python train.py --model="contrastive audio-text model" --dataset="songs of 200 made-up bird species, synthesised, often over outdoor noise" --time_shift_ms=100 --tokenizer="word" --encoder_activation="swiglu" --encoder_head_dim=32 --encoder_patch_size=[8, 8] --text_encoder_width=256 --text_encoder_head_dim=48 --text_encoder_qk_norm=false --text_encoder_drop_path=0.15 --optimizer="adamw" --batch_size=128
Rows from block 9 of the audio encoder, named by matrix and row number. Each number is 128 + 32 x the weight over its row's rms, rounded and kept within 0 to 255. All counts start at 0. Numbers have three digits each. After the name is the row's rms in percent of the matrix's.
# fc2: MLP down (encoder.blocks.9.mlp.fc2.weight, 192x512), inputs 309-411
fc2.63 103:092124073189126131137180120159146109139109119108084070073102171151170178119168093093201165122140092188090107150089095131100203149149107105067167134183142157149066164166115183144155137135116113088097031149114125124159164140090140104100076188142096162158106116127121068132116122145117113179137068116168107134185
fc2.64 102:110117167167096120071112162120175186143139113153130099062136144110143169134086135068061178089113156147155092156123104180108087093146149023081112156115130128100107120132162147131131089106122106127131152132120144166119108126148103173161166080165116107140106087146119167127072167143131105182129088191136113138112
fc2.65 095:072112167170065169185091137134142161121126150157128141159117079077154121105106156153043174136107076126110118145123139080121067171122208131121102159178129093098067128136108152109094156160068073110137142109157132084151109169106089144162142108142102140168113146100051130115107086136145159121116166177160163101123
fc2.66 100:117134098150128122121149085093070089092098178095130140135086188106197167102134144087096128097127115141153185155123123104095118133103110109135168133070093102071151140128086136078160150094090150034158103147133152141082128187141153152194140114119057188077177113112141082100116143079113066095099118143097084125151
fc2.67 094:124155125138172097076160167082118144187125182117151154063171077090110132157182135140135129150131190102069052085131095124093120122125118094078124155118131184125131152162163119124108148168116146136136153099174133203146155094122157182163080112165191165119153180092087099112097123091161124190144138136105193092132
fc2.68 105:163125118121192155158087153192087152144114123116088100123159109154076073152130114105118182090148091119154158145150164193133101115121155084172168113208162161189102134096165134084131138120156082130172137156100082152125079170085163167076158140119116135168152079160131123101077142128145179223079139098118060097166
fc2.69 100:134152142163098145110148150149166104147134167140099114107117165138118128170096068135107107140111125151155173095143159108131144075073086139092113143053152127110078136099148070138132115137125156109092093104160079135181181150081141125108116143070121139147172127102074149200158166112144137150114148116119132128180
fc2.70 089:105150098097121110153160138109172158161142123140104172127106133109157077162051115141127168163163115072157128154072134119084123087117136073169168140127121125136125136041121133147118162105162148166100167167133176129177155077130110129146085099086160073100145172148135131178141102190114084180048116166128116110142
fc2.71 107:164123119125074126138162102138098150160155125115158090139174173134141159141163176050133115092131138103143072116089161149097165082165213079102118172191183145078130139121111179113113162114116092167157135128113143092108140132106162148173106105146105193148178126153144118110080154143152127164142135154119054158167
fc2.72 099:103132144117100185133157143109123085166083197163110119126073141098162142176112090161147130172143154108122147165153109155125140147071055141098185154057143125061126130100093060059114119152094076133098083146162166136147136172169084116119096108167121151170155113133140116165167147089145089172084104112162114101153
fc2.73 098:066076190139139077117137089139092092077097112081119137098108120111059143096115135169111164093144124075148142077153095070148156124172121118153163131139066127116171181107113135111121163150129196147163116104118116141104144079110147153121121188133059114082153096106096140048034128076152137138141100140169178167115
fc2.74 110:125156131074155159155136099078072170120112131128125141158155125107181098120162132141206084089124177170132164175105079169122122084091087123136171102044121156109122133132100088135095138148198114107131102053095132121137158108142125176184157157147179111131157170133092101159136080183140109100149149150152122082158
fc2.75 098:126077159105043120123152185115093130110161158153113099147056074103156080139166104159129188116181130090158086143139126118142097168110138095109056145069101119120152131144105207125167110158127174127174087076088098132103164118124078127124137113093142182177142165158183092114102120127152114073162165158143107158088
fc2.76 109:076179129111041097147093065097131081090130143088156100083124116143133160111156130101142137189111085085165136120073161173129153141105120109053108130158078105111147126192147168160047126128106149118104104119087108131145156109112073103165163159118081171147136106110202192127147176183152136058135123113188116176079
fc2.77 110:148148084098149173143103109163140092128151099135071124080175095094155097113138152118120169130178136151164146156159175096096121133156123145121174097106162140055090148104110065118182097054098131108140145086128124154115142158174129102120101106164180083120079119121073193135144126063095198169139160171059132128169
fc2.78 094:116142138070082129180170137099172071151113167141218144125172114098097177138153108128094153166162098108136155112176131156107105141114191061150118110171096137158173098081173137156068145083157060155161135118123111116175162143154121144162122132108173102100135129122088149099142089133140103157084131125162148135163
fc2.79 105:125145130078121101125105118141100171136162124088121152063170144124061124098099112094178096125092115078104143070159090131158114139159109136165197131103152162170098101095147104168100110124159101142131092103104097184129150117103145176078104143127182106129154125136159146208129104132092126178111126136178174118148
fc2.80 104:155102110104182108131094102167118185132170136126146110158128130094112071112117083117058142171087162100118200146161137091123169140106126073173177181169073123147132144100152152102129177083172138102181195124122162093128132107184113175115164135058164129077112178074130109166116113145141112080152087138060172148140
fc2.81 093:092089100074164107128129130157116147148091124083168125105145122175127066094096112148103146090118147120104076141129070195086145100113081148040162136178117179167136125120135170125158107119109107099081100173071075118081109107110142170091105140145164093161124147120137101128091159119086161146134156102098074118165
fc2.82 098:122147114095133083128125139044158119152129173082101159095154143088054132127159162150115092163134088171148094105101160149124132106150141106136133066150072098122157114180170150075113142091157158128113093119154161087077164123194120109135224131102171120133109130097093145080080176159153112174156152124107123080149
fc2.83 103:106144150178100099120128089124120085146183159081135096115123121119188130079145121104122104128094088103191118107099148060149171084152191080134067103099126118132113145091160118107092142094125170134150063151100153149100118190110075117130155121054086154085181074108098206100099164102130133099118092135164166106129
fc2.84 098:115118064167167136130166115171171160149091185137211126125155109116109107102177090098170097075138087112109148125084108122123132161159090110102156082127143161157142142052152143160103146089192112061137093085132125148077144174149138123096165146108213109089121143157125170105166106142104096049097115136180085112079
fc2.85 099:115081147076140133112108087185170141139085129148052112079136074119084151138089124115125110082107108192070118120115199165137057081097105167157134095089148120209115137153107087156126090172123074109091148094140162141080048127157124111041116084118129085148148181102072118147210103111103157181113131179123082131092
fc2.86 096:121110102155138133157144132179110113145103139104181190169142173117151130106149162075129147118154178157113156095104173158046105150156119043140171145172109118106155193063135120151160136140121033123100129087094157145080105122154144110109089120187100141138104158144197116138077061152172132066142154134058151140066
fc2.87 096:184102082134089098153102160116111081158171184147130145104130119145119151125116101125092110084140164117134128101115077105176049110152075157096083153053128153123080116122134092164168086140078160141086096132170098081097086137130118095141137128119135162147140116143143123131152146158108082150134160169124106118134
fc2.88 104:094125148141133192129073139150132167151145163099192098115207168163090085062093071115084127113179104121231122151144123123090113154148111085093116100162165116058129105071175114123137107077162120138118175186099118135101133098096100163160113135095134082139076119129125132163108142077103129138163135155101114131169
fc2.89 100:148132122091156159136168151083145100084174141107169089105182075122143171096160136064134133161135092070132138060120089106092161097099121106068151127195123138149109158144159137070110098148159109124180131081109188143075105129139151169154163057137108115134168182132150056112139074140097083139114174101057122126130
fc2.90 096:201129122158161086089134067132085084154156155120151147092133119153105173087111144146110145123125165151131177170112127154132083131112127134151167121139134067047134154083156161121183143190099119193115139126144146100126142160133173130191170141103093120120164092107058133084148155165178121192122113190109183096102
fc2.91 097:152175128102104096165119127083166164135158177137170099135115134141145143102114064129132127101096132154089109117144093139114169159112067121136113171119107143095167153154141151114088148142145145088162116064074115130172132097072150109159211142077229139112161104179129170100102153174134114125117115122161134111175
fc2.92 100:106115122157144123140144130132117074167144108108077100047123180151125147122127100154160162178146141155141164176100087033143115158187174103122165098076129143128103128169116160149103141120122195165103067178161122135139146142123121111168136155061135125092101096087125193109142157093117083128106068145121138154185
fc2.93 098:117177173159138141112149107154186124076118159130160104167142126123139148111099125133121079105157130106148153164182166132088158159087078125111116175113139107066185160145143102137148117103164093156173164134134126084050141132160123099168135088090148147118183172160148132093155152104138129185109143090130152124167
fc2.94 104:080107096211135099118163134190188166056163150103137062129094083099169189135093109131144103126132129163088171118108187063081178148155175134079116165144080128138067130109086132157117117169162168089097094113085106100145121113157103146174184132134133098092114128120098134167168131153131145082127078099128075157160
fc2.95 100:179114112121097154075180110094124143093183103154133144113069086089161163157117154171067152110148123157085093152137142162127123068109120181068084131106098173162164158140123159121111146147178203065132141105156082126074050085120162115111105086099148146142075128143170110086119114124135144101147152123060126094141
fc2.96 093:105195095116132101174067133132108097176101071122121139127153138150115144112138093123100121167110090149110154150136143144113154133185164104131133114079148135091056132194141114138110108092201088124180070079111184106144165176148121183116131161122144132105084151081096147119161069157112173094150097094175060174121
fc2.97 107:120112147134131107159168111124127123117150154114142126111117202118184135163160108111176106083126121113066092137118097184141182132111130187126108085168140156071132071133079142116102141177171159079165130173121086187139108132069179090175157128173127162210157180167158069135130165129138100156099148131162138135174
fc2.98 098:069189154078150149134134090109093119074148163168122132120190086101144142116114160113141170087181132204174074080082148151145183130114173114100119129103135156094088113149148153120130112114156112133181132182109131166154117166112096138158144081080147095135108090096166178095159122087094108126110089165116171100132
fc2.99 105:096112116161151069153178097136111073084124118142075103156145167183118094140137118108168169198149107077066105124060154151121161146163164132123085169158108106115071083114132193152089088104132118100095096148151154126154165153088163170167158173067141174102150129084078119041147093117158097100104155094126144073148
fc2.100 098:103111183136133094141090165171128149118097172180139136090165089168074151164160089161045092103152127056133085137125189145104058114135155049091095159113090150146177110101125126092143083090105131085115132138161134104097152157123126139096075048139118112153095204095080151145163125173099122122145175145113179089069
fc2.101 100:111123153098144141134136116193157142191115142105137168145130184148129093156080144118092106176057066091086156120122188104144111113159188105146083119181065138069105179175136163117200090136082100162141183106130137131108121163099133159150138086101067214124067182067116115084068084121085071098182226155169116140089
fc2.102 101:110066153185139116108129132181125078109138112096164067108135126142145183154132102111177136097171104091151084151144129071089110162118097090107089144121134101100114170160087143078115083105138185117132106129129150187157169124155161137147149125090046100113128117096113145114124174153126114098119110155160179164126
fc2.103 095:137177146085084174171086079156099111093141118106100075139103101167100163085158146124104140145164146206078117156137101060144061154155152164148116103171186152199057137101139153113134135121094129154107168117129065107122134117141156154045119153184052118216136101152133184180095164122171096143114109148118147111123
fc2.104 105:095129155177145097141095155140185168146102175099128134120086131168106112125093116133119144072110153140130139107105164131135077103174189085158124161185174108130157183090128108152072151112120110086154143107151120113101094188110174132130140145148108121168167106094165190093148101096187150126072099173164092102116
fc2.105 099:129094089116129142131151082128145131059165097145193038113138157120138113113091135075126192087161164130146119161083122157173137147122154124127134161064109095145066105120113153178105153136152152137157145142125145091131123168177116138180139187141088128172120078151085156118101127141112098157135107152179221159161
fc2.106 094:107169119101122170062121108128148094167177125132076123180117199097111135122149047140186142083157144106101137096114105075114112075119074190086096115120118165097105182124137112102118142116117167072134103145124114148131196050114120152103173085145213100147136183090117170120176114132159119146089101105117082156101
fc2.107 108:097148128133158163180142118175100110117129142126169096186081140145151125132137132115160126145168077115092116077129170056183126158142104188188086179072134098100114132108104106173132129140112024171145089129128122113124148107134132142089101157173155133168118140142129183131152114164137097060140076090157096144128
fc2.108 096:141188142101159082161141113109109099169148122136095102110135142064171089111100120172161152111057158182121169127199133135108143080129124091116084119138085125177138178178106081061146134175092110136168111066153078089136161139144108099069134113132163140063091091167108103131175119142094096162103071097142116126105
fc2.109 100:134180146138115132101104094206145133162168131134120080123152133071141140089120131117070132120155118116135110141145147116097137081132104154106114108132139121109141093183160131104127095161154135108121121162104109119077140133064159201115093122112117122105155097113163209159110097120131156104128122188195148115093
fc2.110 098:206157102160133158120098133135095149090141123119078175149147101184111105135115148094147112171086171174156097095144148138156120164110105166147127091133098121085135128126126075157136185173114145209084178092102123110200160141172123104140167184135166158145139120155131132145140107189170114150161141109141139114159
fc2.111 099:130099082136145118088100161131108121106128083154119159170158159139083175124159156144095206171140169149118104170132112100162121193114170105154142160207139114165146104115125149152070155122053072160114172149099167111118122163160145116087133090127140129138168100153133145059097139072134112139095147146148113081078
fc2.112 095:161156121111174097131154157124065152116119128172128181118162096101176147137077073101119124076091140142147158181076170185089098134102067114107090093160112114102090095093093175176170104086132181150123147141149128131137098132109139105066066148138084122128077098151164127185138107141123116114131115143185109128114
fc2.113 097:116169095135095090110116141093076114141098067079095176117195204090097105119147161105127100173105174139095091134159171092110116178104154122126120101096061134081166102187165219161161183153140132153143100134108116160102179156100152110177143126107128165129130116171130168107094109100165094066132174093136151164105
fc2.114 101:111141129116088092108093116136174202148138106113104062114173126100100124116177097157125091087118093144116132170146098145161109093163121083122102202069156129112092125140120153092093075127107118112101101169119155128116194113139097170162114099106161111135111111142138180084167123108106116096179117140142168129107
fc2.115 095:132111086163092056094086151150063118151142104094086049173102148109150145146120118098069137134150070174103108085132166155106086148155108111164107099207166080182134116171144208136087161121135127092127066102164083072103114105184143077130146132128119195174183093169098152095173133139064129070070090138119117147077
fc2.116 099:095121086080104168133111068124146146087112097159098086090150145156114151112116154122184128120095105124163128189119118099125108140166104126133143122108065123174130079103162122140119138067111124125172153098131153143146149142187126118107147155180057100192068105096196139109070136146142060083095079149140228153149
fc2.117 110:092101157074078150136116152172111098066096165106169133069119107124091066117150096135065109181157142172167120095114122147121113143132087134149132082092129146175120096102138107129105100100084126164074191103118086121154125158163165138091074108166154074120087120158157081189084140143203106198138141105117183111142
fc2.118 095:122135105188102164173146144170170124155175104145145112126147077099141155087135156107117094147092095077138069121093124137155052125156145117105069159186158097172124155082175156145095188128068039166152115136174083062131129122170137175148151101146091079156159130136142104069126110104121119163121096084151098126094
fc2.119 104:145134137138183100135127151107095068155130131178086135096176202101115088125140108160135200181110104149127109124050144175129170092156154160148138140139161106027127112176132109132139092085123103170148142192102141103131148090065158194147123171146154163108107189104185121117074140148137158158130158134155078069139
fc2.120 103:137067074108168150134175146088111092142103130106091119166133146134107123168086116115138143118120112159172195142080178129134102127099064105146186120124088128185089143099125110148140188143128176193092128123146105139109164141117099133120163139155175114163153065116094173094126107097127153145142107082090130182138
fc2.121 100:123141137089142148122156143130174137102153104178189108189099074120126154117129106129100154138158081105090111095150163073123146123173179205156168163084122116110135141173067181110107092115178160155096103104073105098121118139100162164111144182133111109162130100166115179129104056115112088064155111182115118129087
fc2.122 101:112182149140120145131165103151114115146127074118163114130165137115138132147151170130156107109106155134077068153187168079129113144122140138199103111116099127103162081163120101120183130144095148189189123164079077116137105157097115139105096152165143126066100105149097147094136138144141106188152110126144054153161
fc2.123 104:126096092140127106126152154095100147096116157138157094157108096059096156106147097154143100125130143138164106133082093105132182153110095137064172138079115103143092134105112053084084096091177189092093053142135092122148161120082139142150144105074164120122109115179079166143075109100148100137171090129123099095182
fc2.124 095:156156125189092168071155171153152111187129185090133147109098168112124160091151085132207063081159107131101139111123112173155116161088125104192077115144145171079137175086145102089118135092079096167070183107102145129118114151140080133158144077157164143105178123099136110154171126106222127147136088103140141098095
fc2.125 095:110125151097166076122142095110136146135122157150143121127135078159170187127139145101146137171128174086129106135135155077181139077120160141141065192119137133153093112131184160107119119147092093116113133125150152101126189156111178097140134164110114140119097141113132175092101120144099121081139141155052157131151
fc2.126 092:172152084133169117120157131103156160144123092118088093127131140140092144100118113160111132145136107112179146116183155156103082129135186109090122111181180077121152085176144143077157085094092155084119117155162138115122138143113137095095169047137125150078103179092102172100177167116152141100118176157182116068150
fc2.127 104:111151123145146179145135149227117140123124064120121156155193071092127131117077099111171110168131111175150143071118151136153152122139118091102104096148135124148163172176127086119152135120099079108129178104166110190066170190128083131100153124100123123117088147121149150137138143141183118076149124116125112111120
fc2.128 104:139175120125136093149115145124193115131088109152137120109138114113169170154148158073130141145144100192127178082110204093202209092089102148108136101091144108065134152133155065095159142144119143140184111109122137180113126167102103131118156141070109186103094055067134117150093118084111084109166103121119089121103
fc2.129 105:110087130188111163181103128120181103103124085142087100088143128148137107128054123138143159145091073205154147138175178082155147121125105124195102110060096129135158161136153070182184097079120146107138075103118154186112170159125160147121086108096194132104088103085094202215115093100182107133142139107108107149174
fc2.130 099:186090058129120123166122132129103105161125145127157096111128120156118124140120184181143156102152084055101137094095099091132091159095105136102128167115153093193115130085105116145143129149085130104148125146100137095135174141074152110160148144118086109101170066146083152072146184143093114158097097156150165151127
fc2.131 101:120102125160163140170115152142113172095136150096136066140081139077081071136114138116152131165176084086160149089089151148144099181077158130113131033148132118162073143055156095092183141130172088127129121157125122115141146159134107137133173098152118066138128174108145053161148085121153087098114166145094201122153
fc2.132 102:093076154088132088094108125093177199154194127111163172092073144126096103111131086159108159159111159090190179117081114157127046097132097149144126100093192136167149135097136130160112156169120166130112193131139100081151108146101156116124153061138161046119174200133132094083129132180084125179050132167172109095175
fc2.133 100:187076109110162113163075121136104141126173088194108161110098095177159112100166152159099153095166150102108116098090150133136199135128102148140162084144115204167096138123129023072165122081153101118175059126083099164124156088091101098197113063136110110082124126091078116201142109132134139155133094082087167114104
fc2.134 101:098135140098143173123085079161101142058133087088135155097165077151150162181117119120215153086182160130166158162133093134140104124120102107170089134156100091162107134064099106157140160078180088095064139107126082169147121152131151144116131191194171075184166152126114173102088103149153150117118110144096163081166
fc2.135 093:067169117118129152056110139109098142130170125134136073157148116119091164159069156094122142109063148161155133188168065118115123167134134176150121152139120141148081149141075168146111145081119077094159101156114106155159174115160099123120128162134115081136142054160180140102083156132203085164078134099143201145144
fc2.136 095:107122102102107110161092106121134113095125148106080131126165072091120085097114108107152122135151150148158119103165197145132160129144092093146153113145123150189080144137149092104104112076166111088103126086116116087155108123120093078162145124116115156211140112190086080134106145130136095128110144106149147130065
fc2.137 103:165139178122106105111131124089049102143133188119137150143056045148159145116162101152155114096126144130137104104130098162153078112112071177161102137125101157142085171087176104124173109123153147084133127096090091115160132173156097142091156133120136128105126090108093083178127105167114102182125062096129109151071
fc2.138 099:146171090165079128112137177110120166082160148108178120160099079073170144131174156065106146140143141124075149062092101186128204076117173098119127131089129146084150137173176172170155121141139159104103099160070180117147154170101127182186102129130127079159177106184153100102152117102112179064136118113180126111143
fc2.139 095:132099147107147108193170139077075160049106088111107112096142097173159075126140126195144117143103122123145156127110109123141114173151054183149173164121187102141176130084138158172097101086158159128119164155112116165106144139140133088143102146122117085186126090143153129107075149170121104172068076077120144143113
fc2.140 107:102125060154063141098168099078124115184091106109149117162127133158035160125137154183147165114180138100162085068131136111129113167166140079164142150106116132108136106154115142100088107101164155135125146151107153106092111159105086103169083124096074101119083100113187178078093163108097154073096163069118136124109
fc2.141 100:126180106065151050129151164115084071148119095103057131170174100111103115172139089149128104137131093137128141124124134151157147095141090174139154120111166169129064127141142113135072137124073174137150138140145085150129148121136132157127101080108150108075112115143120128124151096097124161142147152127058206064088
fc2.142 102:126159160124096137108146133144135129127157148193109151151146064087120156088075098103102083080130156179114095120160159123110193159136061129098087137121148186149136136154097131096184120134153146155147105191112107110136098132107126163112138069129193149099146150104088103118156078130088166119103096151147126103086
fc2.143 094:166144143143137098088125126118109136170119132151147165163093155102153175159165107120088144141142156085085075131095127125044095115099080130078165146119162099120195160117140119151170122123135187126104076140179150111140170077090119118167156138125102155064137184145185056093177097163095129149175163145120162096125
fc2.144 104:191126145099157101097098139090116146105102097103076152081165112134146108144089161163100112141143117141098142095181138129145065113149147166118148061154186129140097143133171096086149114104117102134139159083116196148134074106133142078120093128153158151111118153118077114186175122143102122185131161145102094139089
fc2.145 101:192081082092086132191084122094103087152109162169040171127162125190176099157125156168160144137122125183117128081095104180181148147096105137147079197143171147185179144082096108122100145110144095111149070158107094149176164123168094086121127174114112119128101099059186134113155129134144143178151111103137112173140
fc2.146 093:166122084100111154115175122168128087097085106012150149135167125170144136141119165169073155129083150071117136157144124146115155148111078137210155174107119107160147134133137174079139080095139116110124140136122181059107161157114124144156076132047131104130140145109112123069173110109138151112113109075161130134061
fc2.147 094:132068119141142127166100121190146128140114144139072169091137092159149150138100131115125124115070106138180155104153151088145111118139101109122078122118146145172118136168169132098128160106133083142071144121179139152145144120188130076081131138124167145148134091142091134122138131142106139171083123151116091112127
fc2.148 101:109149142087109170156095092201126119142108141106177075126151101146145151143072130143079161147098132099172084097136130133123024098140114083103124105089110115147148209082156180168162103098124128132128205045104113094154079129153098121069125196115159158160110072112201158127060092189108165096156163160163152146118
fc2.149 097:185141083117145126102111069117055099115151074132112190153195080118149066102167099158171189090170182176145162172139132176148132147112157173147080110130086136123140085146140126126169084058151152115112149171155143116087076097163092122074081137153210124154076097162201089097139137148099158145140164160103155159075
fc2.150 107:129075150174171131149184170098115080116128106112070078114128146108082099141162125126120071153142096098153128098137131086126196099119132145097155095143103120156127172127094115135060081103146174093127060168137086102173172094094125166210208077107183117116162150128106119152149202163116134123112134145089084139163
fc2.151 104:150127100190100191087130115161171165072094102074137157148153130186073165138139203082150104114161119163169126084114142102162176126176186100133125195107128113146184142123081176072144144177108106137106137144122136156159157143153129161117096141164075136147104127161168177160094149122149172112113062156097134172119
fc2.152 099:085103156083072140128174103161050096081096102141198114141103143112137100168073146097167115125090145158147122107170114117143155168153109113102153055111080126130136146126170153118152157145165127104151165092165177091139132095109082196094141127166110064182146157162115092129116090177145109069103099083123194154097
fc2.153 097:084156090098164074176160137113165149119114155111151145113119118078075125100104108197135152126132096123108110164125146106138119163170135150120171080086100144167191140173092182157076117097145151132152090088098086106072100142132137114094107240137097087108081075110186136126110103100079097073143132137144137114152
fc2.154 108:090103118133107120163110143153133117062101154147163160119094123165168139114101147095180117102140086075176155128097125114141147121159132142132129154066137145153150147092142153173160135130149159168086098116140115176212097164171068147143166199136106080165106082151159154165105154172095147064146083052112172132121
fc2.155 093:136174084117152135131132152127186111176180105105164172136144113089108155145143183092108144105130132158107078187087173132129059115124148160176081145122160147131159103086190168101093152144105114141127116121161146100114180131149145083056155186083124163092135116119180092129124164122125149073113130189117150146099
fc2.156 098:158094107111107129156137149151111147142174078115120123181122116156184124113126112091115065077101117154162149125136116123104135104120142133105079163102182198211160139148169129166153153098127104147150161112148157153120112145159065123071107167150162113203086128115193150147155095127152106097117148144115182132131
fc2.157 104:120131109094133057124122126116103089160075171117139190112100083155127169120145140201111097108120088112064088155139073097133029160091125155094085138086155117184118120182136137109168116169097167084102144087108144114140113166135111116085107136079157166054145155103159133111144102105145136144126180150133073136161
fc2.158 093:130124126166114152128165102116195165168168150169102174168117115153169146134168183084146149116138124213094152116112181176089122130070106075132156108161113085141166146115133108093119127044102167156108125070102131114134064127162124055130089133199142176151141091042138114175123106099091154098140166103098120154084
fc2.159 097:129123116121064108148081083091115095160143158119171177092114204174180122164073148066208115105151167109172140154145114141112125080103152134153142198098112112069107175126169135122117147190141110145127104146198114172185131088139171117115151161152124103105159115134109159117061167119105118076081132097089117076145
fc2.160 100:132160089118096154118098179177085085152152116178143059110178065162119159123146078138163089083144120177151147167100141102111109085116080169109113143071115121103107152156132125120120100106079112139125104103160095142152093088133151093140088137117234091190102164123141087182102149148163178165125161144101157134139
fc2.161 096:157140115104063126076190131069097088073108130078134102093165141121080114119104148168071105115157113050137094106074147110086182099102148083122135118157098176078158120147164097100139115086131151102125124101121132155114161180131061122186078125108121107137067082167096120092081123132126142134125101085099136175108
fc2.162 111:115113192077165115112124137123135124129148137171112117089106124089136145127181082097124099098103160153128129095090110118087149131104085202122145110187173149126037089205153051110178123066179162139148114145100158128145085078093152140153141044158202115092079169123102136166163130113115129176172154103099044169148
fc2.163 098:134088123110084124173148101177090172138141173129130149064097149201146146108084104169139154102173092164094187096093196123146068120134163175094175185129172146184155126122108091122131139133180145100117121149149102102152102123161155035119164101150084140155092109165167114180143185133124140143107128119110098049083
fc2.164 102:070069106141124181136138097176118112099155160152135069146167120159150093102154142154098143138116155192165179097083170046157189153166097157161165120140131137159083091075087145071121142081089084192063164189142082153163106101113071153102119119146092125186125125096148147186125117148123151145128140101127142152142
fc2.165 104:148091146192098159117118150115174159108155134150076154141110115168140160096116141161145107139148089107141165086116139147111099154105073091175153172167130060119143148142074126119111114118101074104088153178125113178108158113098152090094113163154159092199173099116125145127173150123179145092111140118091138125139
fc2.166 101:179099146086115155102134152050145137107141199086130132166120123149087121118157110148088140103108111159171107110179163175120083158104057149183184155116164093125111123152154081120144114119136169152097146183155109125104078154097175070142150102090213122109159132097163135141185164151139158185069133149084048155128
fc2.167 098:136104120119107087191170124137091161143106121118212090096116117072105081151089104141216136131120083135065111118164124176084126104113088156105135074127103137118087137106160165166128145173111145117173133070095092187170124153079139152148193134151148096112115154142177141140126114159133074118136148088166140113174
fc2.168 101:170138139166141102113148139139139126164154185119167115149156151158124129106185154152106153149118131175152139198126176097088232107157171125097185130149082154081165121118099127099090118150166176101093089141133166121097116085100113118184105138070183114071105091124073117104087101102109135143159134184169085130107
fc2.169 103:111104142170076077166099117089156112206090101097154125132068179094099155181143103124140089115107149094122175113135088132199033160124157115134055171062130163125209149125121183138090166161113119148169135114122144150181160110108129136132130102081141094097177115124180100124152169115100119098115140082151117116168
fc2.170 108:110120135164088173106127147154146183150136167135130141064142102137062131106101149094128071143155113052195179137099160187142070181112146105135181160172115099205112163061141165079099108122166088170103144097155076110101100148109141141081104130090125099198114088062124186129149143155165165084101085162107147153098
fc2.171 099:143096183118076114107152177136102138141151139093117118067167124164148121157088107087157160096079177148121121146087109130118033168097125153127129155169117103153066114119133105081126128111063191129105176153139163138155102111165198142146129182186042122134127158150085127107122149124130130215060166156145131084187
fc2.172 097:146121178148093102137135141107097106095134119136122121151141166087188145084128137081128131159156085066101078144111180188127149094137152101091119143140171124139148060126089149144150162176125193158177116137167144107056076122149135098125146056130056146156139152095171104070132165142110157149099114107086084153108
fc2.173 113:066155169102160118185114107169133125142113125133136156066111084147117086098097126146163141167149135129147140124121103150112083147179110135151137093176129127146141141088163157119169165093091115125154180112141152157155108106105146098057097127133109102122120141133121126171115138098079113144098115078084108164151
fc2.174 099:164113055123109143105171170199145169138105070101131163110152173124163172141104106097138064104137172100115128156176156194156164160160069121146080154129172120147191109135118087114096104172133098089147111069152074149164120106089094142104154115119156135183146132123088098172170174151129168129159162086109057103138
fc2.175 098:095166115160128142067117183069165121152143090186091135146102087118135164159140162147099162132156140137151124182131114105121136124106121082067082131146093124090141123161160124073119122142104115169203122119165199098061163133137111088228074090134108126081086142130166110097092142104210128183112159150109068155139
fc2.176 111:129093111127092114121117166152152117159115137177159132114089106183135166133112126179092090166175104116145180084137098056107116145097165156131145175086114151150156193086111130150151098199179133109148152123092134076147146131141114083187108153125062062164121151098102148088098130149149106090114146110126119103129
fc2.177 097:119160165054148097149153084130095136129124136091089178128141167183111172125107105186150086135113118096087144189114165110096152137111146126155082067082148113136124111077127047116122149067158154090154179119163096103141106148140110155105130054066166091116138200079127073162121098142077163146101135186091201117124
fc2.178 101:146135148141134148087128134089107146137126083087157114159144105156081121187133077193066128142144169125164115095118117116079112136134177142150184117130146055128128122104128154081091131116136133091144169140182103127137169119167133157160101095115133155149156143123117149131099123098170110166152126127139152113133
fc2.179 102:117174122199162142114089137162094113136155130098132152145136112074146127141128148100154146096079102180152180112132148132136136095107163084146147157098132125161189116155137120112166087149108166098153094128119167153093167116105130141145142144179209135055152172148126149121173105118117148059105129109116098171149
fc2.180 099:151081156136117103119129157133096177094159173114177176147102092146118164114092091103141125148108123044117086074138156107150088120148200100185157146134121154102151130107128144110104100134154135063154098102163166142145169109179132090159110130101155142085135242128122078164122101122146111098157146145110149102151
fc2.181 096:049163131163108167114109103157203130176128131145186059156155112051157084156109096122182133134094128177128138092127129113140179155093112063116201104128084194177088088149114094141081137150168152177114116157146094126163165156148183103155154119082184109201108092103158161144119070101186127090130114096158203128118
fc2.182 096:168106098123164070087135098147115138105101139175089108139131122132130163118114099121115157087104118096108146135139178152135114107084154166049073099095148159119147129112100098150129073112119140034121122103201108162099106078162121109178113052071108093115094188130113097125159159160137153180159178122127123096177
fc2.183 095:069177167073114091144127153090146131098129197091064105133152132114156159135097124154136084090137174180118074111082133124087127175111101154103138133126184178154182119077117154128172129133062125162076080144164125107140111090133140153075067121113121072163094128163189155184085126107122065145102160128160125175117
fc2.184 104:142187198104119115097105141115125101141138144150132146134102066051068112139143083181064108141132117142152140080161119144129077121130085114090175105078062156160186137107090132173087148115166083083145122131121078133112135094145123167172165103129120088084110127098122102154140066119128122172148171091097115110104
fc2.185 101:148070163159105104070100115135126198150108097144127142129163144153122152123197169107132120134096139134153100134139188084097139073075104076136160095115116112182041159177154176084122142164078149169127149126131140119090153160136161093161111181143109175148146140130103116092156074130120151136161116138140107087131
fc2.186 108:127111144139083096180136122133129179119149108118187156126091128123133106120084107130110127107109119086104103138062077136127104141100102177175124147134108104116159076164137169177163165128076100116151142092136149104099077122078100104097130105144102123140105175093084111131189068140156107120150165139131190100131
fc2.187 108:145080127149140120149133148109159148098107147120084089081147163143129179152144152151088093100148125149120157107166090125106155141112161053128164130161123107156121159118143111098123133155099109180139095173172149044082151156086151087169133085153108105134140124085122117065113093139160163175106166168072176083144
fc2.188 105:160102158118154203105098116112090113129096147154176112127107090140171109141154123132158066129113131151170158099151110124115126169116112178061127095185069169107162131159072134169139084114167089129113135163089154163123097117164157097071131139104079131156150101106117102164088128151135136127121145121184122152161
fc2.189 098:129136143146059166081088077101101175124126152140102150103131146193087169113172096088174154073098178130167147153169148104158125107135155095067151134096089141125107094104149197161149113126120165170125142140096083124119135124140119153066158184112171148141127095129169084126092124152115120163103063149218101175151